config.toml
horizontal_flip = true
targets = ["light"]
mlp_ratio = 4
moe = "expert_choice"
moe_every = 2
patch_size = [4, 4]
optimizer = "soap"
grad_clip = 5.0
final_lr_fraction = 0
warmup_steps = 1020
Rows from block 3 of a small class-conditioned image diffusion model, named by matrix and row number. Rows with one number within an expert belong to one neuron, the router's apart. Each number is 128 + 32 x the weight over its row's rms, rounded and kept within 0 to 255. All counts start at 0. Numbers have three digits each.
Before each expert's rows are labels from the 100 images, of 14848 (inputs lightly noised), where the router gives the expert most weight on average: "peak on" is the class under the peak; "colour at peak" is the nearest of a few named colours to the mean colour under the peak. Only what is clearly more common there than usual is listed. The data: rendered landscapes of hills, water and sky. In brackets: how many of the 100.
# router: router (model.blocks.3.mlp.router.weight, 8x320, trained with AdamW), inputs 0-319
# up: expert up (model.blocks.3.mlp.up, 8x640x320), inputs 0-319
# down: expert down (model.blocks.3.mlp.down, 8x320x640, transposed), outputs 0-319

# expert 5
peak on: sky (90)
colour at peak: black (100)
router.5:087121181140103147136156143181178200105127163170182134115091174114146107105120103137076068109148206197190186122127164159201082144148052113133108130124129166144079124080122091157167163137104135139159113164115114154110085132106191109154122129111144145112118174101110149157090128126111151105112057058090111099174128085134125077063150108114113122072142154115110145154138134102108127111135060051102084109094155147133152126121140135148139106140113082150128133145136163163147094114167106108061138131141106129096105167130142140117126102204086165102112129090128159128137174125145173123165123134113099115099180195114148141123088125125180104130148124158157178156123180121094161094194112116180146174148093151227086139136129125174105134164177143105065154126154144074122158112191125179080091144125137141129174171164162130130127136180126163069075158100086157114137095144196138122161105140164149154057158180125108085141101137071183111094137144161147152105140128121077111099095
up.2:091114139120113039142132141084131133082123142119086157146136159175174082132113169128134088130090118082125134114147086129054122114105135122175141131144099112156146134144190116093109144120123106092119064137102112085117074098157132137131106133148123187180134131122135137106145089138149143126151121124058156134136113090067109094086108153096068130142140125132131171147096108122139125162104105080129121116113144123118167056150077128111120101104095142050134097092094130116181164099091136114138044147190117255098132152139203113180159166137098144140077074063113143143113137122088106198116170109135086132110114159135138117130076104160127135152114114145141147155070107116130067171097174114121151137129103165124092127112182159157086139123139178162136134151183112155163021102089110139164156145079103152091141107116098134144145113098130165174162148142121083119082114035105102102167125154119141142072035101152129137133111106142077150135112142095124150099127129197135186133110
down.2:128139093117135129152107179122122087175082131134141121114100154130141194109162108168147077130129113159149149083112192142191098099113142107167118106106123117136077164108141143102120142114119169168172171172097127156088123132097176122138145167143144115149129129156157141099104128152140115120166148131112148123062111114128167086137073145138061121179112151209147145096158017089142127116131139134150083128140201128088131168070151123121076116136140227076098123094114135109177117121170152162073151115070164068139100106177151122121142103202130081157098089083124103155126094146079164164117123142146119181159122087160113112140124129149133142122130160176133171104062092163112179115153122118140161109145130133171185144151088116142077157119195123097062138116185134054110134205132142158141138148100158116127143164176132109240089141096154116132068075141140112183135070080152194188155106107119135135210160167135118121137097107103159133141121158123119186101090126116117153127126
up.3:122080127187106116125079189103146112128117115099202177134160127103116110140157150125077131091132095160088135154111112114117162102111086102075117136115159166158145109119198132118075138183111124143134183129103104110167155162174095133148166129166113135125107120109155115153182128147165152139207122133131161125063111094110135096141063173149079228180137194169136136114128055084120123143181163140106103162190078170171090152149116119124165168137155119124184132158103125097143163115161105126139180169129134108108150183140143104183106055146095147146076071092166112132174081154117121103120116198171153153129196070060112026094139184129097070150118124124131144116137095140143122136176102100105151068192174181169114124150118142142144114100125141162125110144146122102189174109127064133173141123128121150192112154135142112061092126143100137148194105136143138149113104124110086133083118156112143186167134149175134089147086106124123155128165108113162180144107145160143121088153
down.3:128143163044149176118106090129141098086133142148130137147142136081127108133123140152147139127135107129136109136165104118081103108138106126111180092129105132158133105089103154079124107195111120110146151140124123094096136122075142167129201163127132112142112141117144067198191113090107098102086164076096156193080103126125128129100189147134146217081142142163166172113127171076102134170137146116110177134050171118093133131110128114071155114123147124140168186193106123065043183154063112075123245085159172093053118141119097107057128136120140089075179087161091171157138176126165096096148120158172168111102088106134137120105116109143172141136129160119125144120148134120120158089096140143132078136141126175112116165180158139102117055172130117166136142069142155118110164125071135122117130100114148152162093151141109148213148110080165142131151087131103155149131157115152083050151158178126122185080139141112142151140141139142145118144137089089081095115127134128195102070135
up.4:114124123128135098184128106050130103054111128128081070207073145184134117118115130093106105160134123119135130102122114113146169127130150108113167105129089085161162106192077163098127108060112128080084120096133127144086098138174155132110165187130186116078126119087115108123111132122203132087137092129161140115128112130160111138102075101150065109189151199150129132092128145123145092125110146127156145143115123123168146071117161162098092103153169131099195120118127102183120136110092136131117093091100110179137132144136091165033105144152105103129029158106149154149136152110145150201140129130102123125078164123128167107183163104163153159128167096144110129116191120083142149119080137126135109095131138134101153137153063164119112152153150166089150116121121156161100176116179172093177088146159127152154200038069144156128182135098122121183136144139159104149126095082175132110125101185073094142156072153145184201137139133117073157146135153185124136118125085104078216166128
down.4:161093189124120168166130119073087128138130128162099128088096132083128175123095130130148184156165123181122205144106107126077123138129167144145136125117122119113128173156069137091164131178082176161191109153090122118099178122161118105152095139126132181157123105145123113122161069128146176155109146124102151149125129142111104090058044189092252188080134095064115100131132122140115142134119124125110123125090133105142093114113142102149174115083154070165129134121100060079089166118131135078159127056091053121154176115194129173089129156200156146106122081096140024117115104124137120153117094131149112098151077171182121120070136133117113112132154094107124141096091165088088105146169151129115164148091115154109113173119152126114134163152132147108129079111110114146120142144097123127138080146116090077123138214163237142128069127179147117096134114117129166150106126124109110195105157175123135156090136165142104085163120139143051077120115134194112130144103136122140096117127

# expert 0
peak on: sky (100)
colour at peak: cyan (80)
router.0:068151171142177156078146161159167175117131137160189175133170170179141139096113095124118124079109245148183143138169123140160114130097076160143142162076157166153055173116085125181160184137086136133140146149144107119095133149092130127092176177100147134115083159082052113169086091121173145153140026110105140116174128070100156124131187173147112133083129126165099175166117123114140141120140111055132055077097175137112145121105113149118114141068123130197132153167150164100165102120164102094115162107150137134140135140152159155130137155171096149133134139096140139125133085087118227141122096097131166083083163135115135138115102146151141121126126164140159128102118151086145125074189112123146064161143126147173110160122104113168154152191144132123087172086165110072103153166122140112112092127080173123067126171144142155124127149149159137113102104118116089173135144149172218147106160148117085155128121140132104083138127127060123150081129102114155146131084093147103197080156
up.0:110039116074137134119160208116130156094079142131145098114173124157078151132112103129143156064184100097134160148110057143148121084101084074099143110143125102101139136109093103082156140120113155096126123118122125100164191123127127171123162104156114112163132093080133124083111135118158143085115120089145106107110087132172155138113125148070086110222079124140118144182101109095056108126149142137130176077111118146144111079163139174157086115101069143116158145118099135079126207114153109132121071118140120051093157171126107117201129173119112063149207101102082115136129144062128122194099143070096155155117158169126129128115096117179165138121152091168170094110053088073147135115171138094098164144132151142066117120177098178128131099102097071173187166102148131175105134102142161098064115151142108172117136139120122146168137124149143166064132161139095087148085122138072119117123175112178173098124173162132116160183099130122112098191140089060104153111158115107126145115133
down.0:135059180113132102115172173093124141133155138166124126071147152107123115153117144137128146156176167133137059140118000125124151129135174096116171116146151138188136104031116134124133130158156116185105145095125141180055070118137089136134139198102173091150159123157156120139100103154125131099102145118131104130112118113130120117177116197092219147184130127100136117133111072047160132137125137114155111129158139105172125126113101127154094159090152116147140097185109102138133040084093124118115042146085093126135125116113109160030137143183119090049188122101142100122128129098181124143076104185105159152120051113150131117160170121156109153121120151089137131103148154117141162111098124125121046119145098142156125117210128089174122127155123078111179121135123103077113126140136144133184055149114068149085195164146160156160103116145144151108112112170153165145096123178198127098128190156113131142146110148135139132158128124152132168123138115116107140155078085089143160094130
up.1:169173137127108103162091182114114135088136078139106109131135116215078129125146125111119097122095138145124121106103125127171128150129140113129129139132124127130154127136182141082096105123122120099162110146210142124129116105199121111166094155126116112141156109141080182102131111124154000140111144098145092137108169152118090093123161140162114143132090149153133136121098136137137118097119093159157159134182182078149118110126182153094115119174128142133109127148084081084083145135109124098154172088096109177085099122107139093134088100172178101147170062088063154109155060113119154165166102106151104102137144124101154094167114092105135070106041070139106174161095048151074143213113176113139161100118132069120128146187065117086143130083190096110166171194108111060098156133116154159072106112120122153173109129097155102134060139141109146106090099172185149136102127085181127143130124112102164135129105103112086129157127107127200189121087086120093080162191156095111140147152
down.1:201087138186154183107065103092139131160093121103120099118148137166127185120163101124130123172140140164114106054129087104159134101115152142145180135123165109146126156162060145142146100127174123133129105136147124151172112146148124083119148145114100123109114110145144144187064128096145179111114135132134072138166137143147147147149124069114124195146096122079110142131149143133106146132096137150166132137041119121197161119096121056093098126176135097147078212146089110131154045144132136107135091143127100157107132102107146122129114094131123130107028137192098082155134107139140133084130176168140108138100107092107097145083172134116050140128077075130158101139127141130118159119098137133152098098088135073066131130047090109129164133171078204132093115117135100085126137183155115058113087125150102089190208120092088099195148131203142129180099132099152079121112142068161073136137177133086138218130146178148140158176091085105135124146109170112114131104115141142150175119134
up.2:154119088090141139111170120107135088120153178123123121128114128132173126120095090109128084157154145170116137085139175078161164083108123159123226134145074149145168111188155213157135105080079129072153146114076168035176120123105157136206136159155152090132136084126127136061149138144127131103165130155204122146105142137156111104081094107126191118147080134114118135124159103190148081124128096102155144152193132148118140093133124127104104092202126156119186153200090128164118106153166121134173179107056114117152071145051105104165072080169140177111094127109101118141160109130131119117141174127112134131141099169158151140204119125113112151152170073124070164131128169175065121163148144135188151129118154161154140160115175110092122105133130143133141120177079110124125152125135105163146165154102119179128105142121133130206148114123076132063064127183186172121172126154125124155171166175127135094086112114113103130127096103120148118106099155125107097137160153036137074172118
down.2:080094113082137096087073159141180097112165111172111122107149146079107110124159119116142145140070110124109153105107231101123135123123144141117187118116140103136088126093105106119124136152123158135095118064191126162157142096108096137098159123152144147186103142133142208143139091140131130140145129126107057149169124136151125174141163099137121145098119121129154146134109179079099138140064128116117162105089099130077175175072097111151128155135117145111160159148147144115092131141137131143147207090103132106135144142114141074081134065016144127151108144155115175139125116151118120121100125095142056127119110134106145125043128125119143119150159138157151136118090111108126172096146155128119151114104139114106124155069255106142124157163108136142175130107108115162142206132135123189176107120116105150094133043137180113228110104157120117091127090182170097146126083025110082090116174130132108144133146188103152131084142112137204129124135077119164120097133183079159213153097

# expert 7
peak on: gentle ground (100)
colour at peak: green (50)
router.7:096058092138175157107186111126113111114103126105148173176170087165155118107081087144117126140137217186165100098153125080022132105103179111132119095140129143152139133154158090129158151132131147145167066158094107130144121135145112177127106137127103177157084167147117111127122116145092138078095113122079165134056123100138102138107151118157125196104107139114141143095131095094104123107097113119135114105081074126109165105134077159144144147120099122153121125118115117141141134105014123143096084166135159255142120165155152096159119109116108115098100102121115082084099177128124185213125137153040112111158174132162134098101103113123104132085187132164166062147176154127161055129148145092140184160151107163142108168158122152099162145117143110117106158116197121176147056129110123146156098117123117156152159159129127130117132160136112125115141143129121103115120122117133089170152095123108092081144053099110104118102141137038122145175162141093142133099145125236160095061133
up.2:125147152144124110185130112104142135108150138107162094142123139049100193123153109139102142153146115168153177118134062115158130134147164107082116163121161116081094116096121180177118100116117121133109142104166103163102200124090156107183106133155141066078110155152126147135159140101118112107137143126182120137160134151114147109201144171129196115201159128120109100081171150165149139130110123159105134163148123124114104131125200106073133129152204150168087175170130164114123082155206101145132138099051102000212121114145131120026118128128145128115193158141138154131131140116126144110131069170148104112144095132105164152127113168090156097142164100135120134108213157110139231140121090137137108143108129077121116103106152101139157123142147111116133131137185155092142218103148113107134120113123212119174133119146145138154125138158082140152110148107194152138137103172147195157102144105104082149142217133168116138115110168090162114114124184137126140134095130040117144176132
down.2:150097105124127146145164148120078112140135126066132121137159167166138112124254150147120115105095113143135114057126075125096123136151142111151113129112115091133125107096163116151122126100101133156090129153106134128089125129143157147115138147106139129098125127118127173132119120101123105140181149122149132144120115120121158110188136110139104075106147106166139109102123061065109153137047118137150105150150154136123079255084143131155111126117103249160118083165122127076138104158131158148174122135184160047116139121103114145063131165141146124144144147094162110142158139155115145107122129185155146130098118195088106156144086119111171142155056155155118127124120113167129123118130170135134094129148130136070112122080134175097103148121062124133110155135180142054124054108152119143138230148130112132138170157104100137252141144128120144125131141141189127112073178056110148132144148133138127093186213125131130149128132138138133147095136084185112183142103121250110095168134
up.3:158114169043122179132162126155124017065125113090160097144151102104098104141100127096111142156158171157100090161078106093162122120108103166114098129092114154170151092142139140116117071118093120100097046099091100144120144133120136109109166135103140131083121101096139140083146129155083120179092111168070199133122170154115106088167144138102139123116102129142148171129103139181139097141115136142068050171134145108144186126171145119110140143118127157124174131127126125161110131142172093086124105129114156108144169118037111108127164129158200135128094137125131072110125096132137150088117107140104157099104130116170156147145117076088117122181112163111125108058108102136159045161120146053109084136169161117103115154117126110203120049068119049125166144155140091089076086123166090132123146151123130129187104092138125135115147133106184130095107068091148178176088109063118104131139112166139118135155154136118140071115138185126094133164103146165131152197203183098074125160055
down.3:070164144178117122085081179112109132094114132162174120116162127159151110046070119144130192124080142201123127054116143137123161120117112117146171080113133156198183082106095115076097138155110167142135103113132121153083143110144131076145128175085103131119151144128126115147172156162143144075144189117132103098097088128142134147103077180126169099142137113162121117115137119144203138124128116140164160053132051147109149173047088203085047146118060221077067160125124131118198123089097155131128108132114172120143167114096151105099129137097090124172159108144119196155116105131112174137102128127090112127192099113096045138133146102103194141134129112131131074166135174136140067134103154111134146091133132197116131134101128157102091109107148201094198104094156138159101098121163101146132173151121118131111110112073192132133143105180164113150163114128081121129103086119122116161152116126135124130125179163112129130133128155177135175104122126150147080180080119079104175160147
up.4:148119178130123118102130183133177178152105117120122130130117089109065142148119127132133153146165146130119093129127093101166126150148163140062116137131114112115072085152071127228138141074153135147102161129111131156103134170183116151103155150155169104123137139119134120170141157102178139137102168118152156138127142122188109140115113099071100138107122135074086123104153181059096108088112146135150132131120150115139049159030132066069157147168108110105134157159122058062104082143178132149108134148167142063075105121213100127092131176146146096109180201139160107118172139114153143107169110149174130083158162152091190117108112148115145083116177136141143101118183137143154193141109078118131047114114118152100139129101127083110187167110080100123109131135145152000108175116162146145145117178139083114128140133115201148102051116142118149163109163115114176188160140102117163149137108160114118144107151073133114133117132135162201166151165146162183109101113107093078144150122
down.4:161092135135110106061075112128173111134099124108143123168121149128162185110150120112109171122116117104121122195154129127155125134100121153125112127151104121091173143152113123124173134144143141063194095126176137113125120097125125111112151123114115095137142138183120119151159175172087139111162124132132153108145120124102121138082168137088155142081142126010128146136152136161101112113138128103118128130057163127174142134101109136104152123183123116134123209142138109159165216146099150146097066096177044144110095151136150085207115118077125124071094147145131162132205101141164130107149106091181153130073129064165169099087064122177124103126129113087141136172160113132148116084163143137142131132089126118090122123088112110143162048129127103111155114120119128180158188118125118090098061123109172058094150075207091136084110116210135128159150102092086116114150184099139129219113110082166146112105055147139134128206116109108097166080171149133082090106164121173095189177156

# expert 1
peak on: steep ground (91)
colour at peak: black (100)
router.1:153075184149101124128129144119152174181115123137089141130140128126126157151116198097131188070164111103096213104176116130166119143152128137122170086156120107083126087086124161148070088088050109089047093161115172139088144137045068145138126100122087104152148122136169150141150120101084137157120143128110118093094138152078141133136081153080137087191118136106109156141120135114121114125124151147160139214138137119155093153124137093174109142148129124119144172161100117076117166152138108120077138075102080070116087072119119138166085097076184141109133114121144121126113112116168080117126148146018119081202128105101144149185131156079172149137129105118133134115163078187112125117150156150071150078101179150158111108111234161123108123102107120139110141117078146142167138091120109098132154081176084087155151147114152129163124098164115116127128143106076125105077105158119107115139157101121188079105136079129111087192115100189117151074099145120108103109068084163126083204121
up.2:087107135117124149170126095127133130160119166177102157099130147114144145134103136203119108159132094147107152131120179107073128114150172143093166108085147139185119109127154117097126084081097131079149149066112116129169102144181187160121187186145170166145158150120118100116120167064165141095138094127121125135100114111219131117088121101205200096154170133148171164142165125093142093116118142135118142106143176130139176125123161095103176193090120099158115161119143087187152115108124145122112126176136162180105088098148103089135129068106156117124133130104104200120122157114120112170106188095102134082139158196160073111095114091247074087145126114178130091166129118148147146108114121130136170115143100141132065077138097132113148047133131116129189163083164078073159168142136161088157114159121181146131131055161103097084179135171156144105079140120132120120121098104110091150148116100094108087134097104173188103173156124181043135145091149130135124085085131139119054109112
down.2:108141127120098094100124121137111130149165125180118135094161103196117215155131111166108210117180099176149159066129140107112119136154133140086133118101197174114142108152124108133115176098080104148093115133121138108096126167097108152122130153115113082090146134103117137104201107088129128146105158147134137132185089150115109113115054090155162130131165132161165093131147129155161141139109128145093119090166098155097105091078087175061160106137124070096159218104117121106156158192109139081152050131146093156139128159156187189097111167117177146109030111121119127147099137144122126159117110131110117184161151090146160101105106177148167068171114102151125075136107164118140174093095135174116070153147133153122154123157172097160116143108088124149118124118144095125139168100111137075114134177088170145175147061148038146137114076132146106172164150068165017129104116099188139181161145141174141179139092081127093145104130114147090130098096143092198125148103161139158135174098
up.3:149095143157127079106124126140164152177157168175161135081087147145121183104126066115159142145098093110155186141152082105041125104110145108096175151152117072119121132131180110075116131097141126085074106180141164118081166129126147170124101150085056110121130116102128154162095080150154146135153087116196101144121107100076126126113141159206120106160120134097159153143106136145116158117154106100065200116122143128145144049149126041107111205150152121137134123132124158088105145095134094056103109100159155106151105094140101120139098152137084142093090115139101131118175094198102172220151105106123218161196115150144167151163151095119139153105090186074129112148146104138182134170121114172166114099178211137116127121119171188131122146149118163110214133091123131181155152078103110121127113145129198139125122089173133126096160135143135162124128151103171054120084109114180169094111129131148125112136112117151169116177120114083149139136143120179121087074200107134146144150132
down.3:143110194074162100133121160090119124171101110145148113162097124116100130114137136184111159097117153182075145118191154147124133146117090119096176099101122141100137177118154110147128131071078096156105135154133113173153086090139127100145109129087156151150125118132113126124087127127125121129148123163081119114094145101125103141174162100102007162099106144108107126174129099144110153103169098063132170154112204088122196067121078101105154103148158141163122208105158108142133114133130121174108137144089084063148085140139135121122136128107103130082135117151178143141131156118148122138121108181126189163133133092097128139064119139156146127082090116060120137061202119115107109153150155134134193155183077207159141123178120117106183152097151120101224083153171142111095205122133122136156146138134133153110137145054185114151066095083138120147130147147143152133112122103152091113114108065057124094099034120143115104077154110126161144131166109200181089150187135159093146193139
up.4:101112114158171157179125130155131101170147159081088117105146140117143151116093153155102119137088132209078126129135119050127091107197156129114105111122131123117126094128114063138138104168065091151082131045133108133129108130116161135149160197129126176111122136141130114126116141147103136076107150111128112095118100162103166139089150118145143121119062116151188128106135107176166155111183148101094114116128128136129078090062078124130172189152132161131168084096119106128201144142174150166174182063177152137138121123096080113127104127105105128125085137119153129089160132161118159140073122067085054158110103160121108122107142146113142114150086105062109097132125187131103113103125119111044171130103138088094120145079129109093134123175188115143142117085105182100124077164206153071164117078113092117112099157127141193117161087131174134048104118054147154097149165115124139078126107075128132085118099126092193169133104178182137180057128107114112108179040134087119140141092
down.4:145131149134219139081146181089160179106020083191095132153088104132187118132137143128132156089126167116132180117110131145182180125180132095145095108109144134109064129127143159142130175114098174077173154134156135149114111182126076103135147139127091225162109150095140108155136127212104103156109153111079156166119134124080061148110142158129145148104131078143160132125170136145160119161108079142118107055143144147131114133080197130120114150095126115125144118105192121146089208084143147132134090162109076143143141115053123102144117137119117090106054089134172159136072147079116133086134111108152126115113199119140132151115138069099137079193133131199126127157148117132131125085180162126064139111170147206175123139108126120089189110149158119169176105142142064105118151121147067146165143116099138115163144121129139137108121089109076144162160132134110156140132167219132147168085081125135176083136111090124062124133118098074129134128164081116112085133143157144095109104148

# expert 4
peak on: gentle ground (62); steep ground (33)
colour at peak: orange (51)
router.4:124132125135160141117195067090131020090122147114159056182109153116057156123101099106119129184105170122168208088110195117169136123104133114148076142105158162152117108109105131159177143120105121169142141119121115133110162142140132112097197120164132129096105128149106181110107104154053113113125087096108153117094136082129079088177134126144160154097100139189136134133115177140107128118128136140125117084122104104128145051152143159147123113100151129159111141132126120169194107124133117114103223119090114123196131134098153149042139128163142112104109097127132120100108096114139177060130146142106178080165094150104163146109121160090148080112151148129136118132197111146097120124087106090143124136142092080139109147176085134107128148140127179130077125098115118090121233090143123112168123119099149140161129099097130152188153120130146094100102121142166112136135113155156177145140101149028075070190072185130099127083117124036092112095081134115155204115074164069115169134118
up.0:133143138109100103114130149118133059120167134074147087129163156124149159123091141133105102136159135105129079107091148168158108166088125116173107106208135081117105119139203158076100116130132159092094110131141067134126106147145164098144091143207063075138105151144098124130121111116191164174122112141098140099112131132141105129111090091113124154108160090128077097133164120167136185173198147144170167106117095096201085130105152132149049163132109172155083153086169112106097187114127099208160147089182129146217108143115094075097118108123147158095162095154105147070089133141085133100086094167134096157105077154146104125129144153047080097157121123207128115171158082113129115140087144129093079120098129122113180122130133102184160158101110116157153105117146220131127153156149103083160134111200079179184103114141174127140169096168089145161111112184165107113153090116134138099128149102121143092128148159095083150062094126098156097141133165121154141091133146073115132201163
down.0:194136139154093127151088127119101078095172132137096105140113135142144092128143103070125118164093131125094159123130121102182153102125072064163123097153176128107102159175124099110132132196052132150065168135155130138082082136113145116104069085146175144136124135165128084124136068140074127098102136109166104106135166141097125111152133135060143125186085130144099114110109101156115144125092139113108043111118142128109137102098140220103136114136136174169161103058103106112151095107169116061119177137232134104134108105049106113149114106143144128023090147109172053165135151118134125090123136120142092052100079124086116131123174113079193127089121141070146103141172105136108058094102114152126166152099116123077144151059172143125123154115197111133121146105134127174102116096171148121140094137147089158109108126161192144159142117102108152150179129160136085116152179141147159094124162107097177142125103158127143184204104137118136078059119076121087103165136168087142146133134
up.1:080093114136188152120110117174113116081138142125143133110086132173138133116110182181057169106178153122165148195083153161124117124154148082072193163080121119120109138110108158155150136174136148145090131117123108126153151127094146159086070144135066156141105124138156141120107136112150179197166113157135151058074117152131194166167134191109172144111074115110117119164172114117108126149150152168151177073139116159105085118138098114106116205145131146121131156132125155133111106045109200178172126112143130104100174121114099119124068107096128129151134182063161153082169148115170151126111130101087151153173103151114138140114111081150087108131176146109144148131165106094146142114176120056061169101079129143120172162121144107144141208167156166102135130143140116095132110180105139100170165096150087107128179159199134137092191113123126119144147163165112121155054108192140145111157120140118095201117124083178172107091113169126105119116153081189174137117188061099123116065165
down.1:191092111114118118124116129141150134095133104156138159110108160144165134142129144092104114153107130113150170089142116109197109157150081110100131075140127114039109162113106112197178141227083137128070120150153131127145133157042102176127127170134118152111163092134119118120118123088124114065120150155131175111123096125178144136092109060176117067144173113080066111123136090163113125117173128143145118126140151138169169140176164115133101148135127108125104089142145162140106045128145128097138137138152112128106061172134097137110131131117115113160143157146141110109114118159217150118116119093095092103126141165128103102167135151188151127157136109118125129145152085107074118112145158105062101112163095091161090143093121130100099221158105099120096155145163111165105154072122112131147125136170150179114152156066137128115216100137095106121132136134131210105159140029149148133118123087157073197148129110147141084094190107113145090147109112108110045076238047087154137077107
up.2:172109136168114118135155124088132178092151169108204125110110119192125083145126128076120075103141100155106086135133113163108122119144079137079108148075157139101172119109208107133110138074114144103137173175122158100132171122107105110065077133102120092155095138162111136115208160073156132089136129115151132113114129088157165122106130104105124090124157117075131112149159143136119154121108107139149201126121070114183159136160095179168113122118096125082087160118113123136163096046167116115134146050154107173167106138144091160086126096143073142138152086141147132142133134174150107143098079167132160180130126168204119127083162093142120120178096146131116146113051031161112116129117157155084158124100146119178154161137083076072126193074138159116168124148083066094095099146136129130047199062112143136115096140207155158170139135096105126116131148115151132075120125102172103110136087135085148113113099144161122148202143126100076084161136170110102083106156119124069150058108
down.2:101099087172120163169087127174093107123114138140096108136160140143106077175097139147142164172140076122102091069123170147098117109157138140150036167061191121108137094043081135120134125089200119160119085136186142186099158102087157080154114111138108122127087138122125144087142097136124112124169126096148137163060136140158123066079133113149112143177160178121145127081106187143151140105105122142121118100125160121133108128184142063237063101119117129160140172115098146154072143101062138105131073102135083137133090113191126156126135114148053068162117128131136103135163151121113134169102060146082148093147095142102190138116103103137118143103050126112155120139168163111154090152094114115114099111137119094114083105132084146148146078120056080126226118110140123124176068105165150154165157134141036143139086120113126138118167159099094172088072104135090178108106143132104123131107127112142119091160148153156108146170129137151106130153167097123184156109104134172087079151149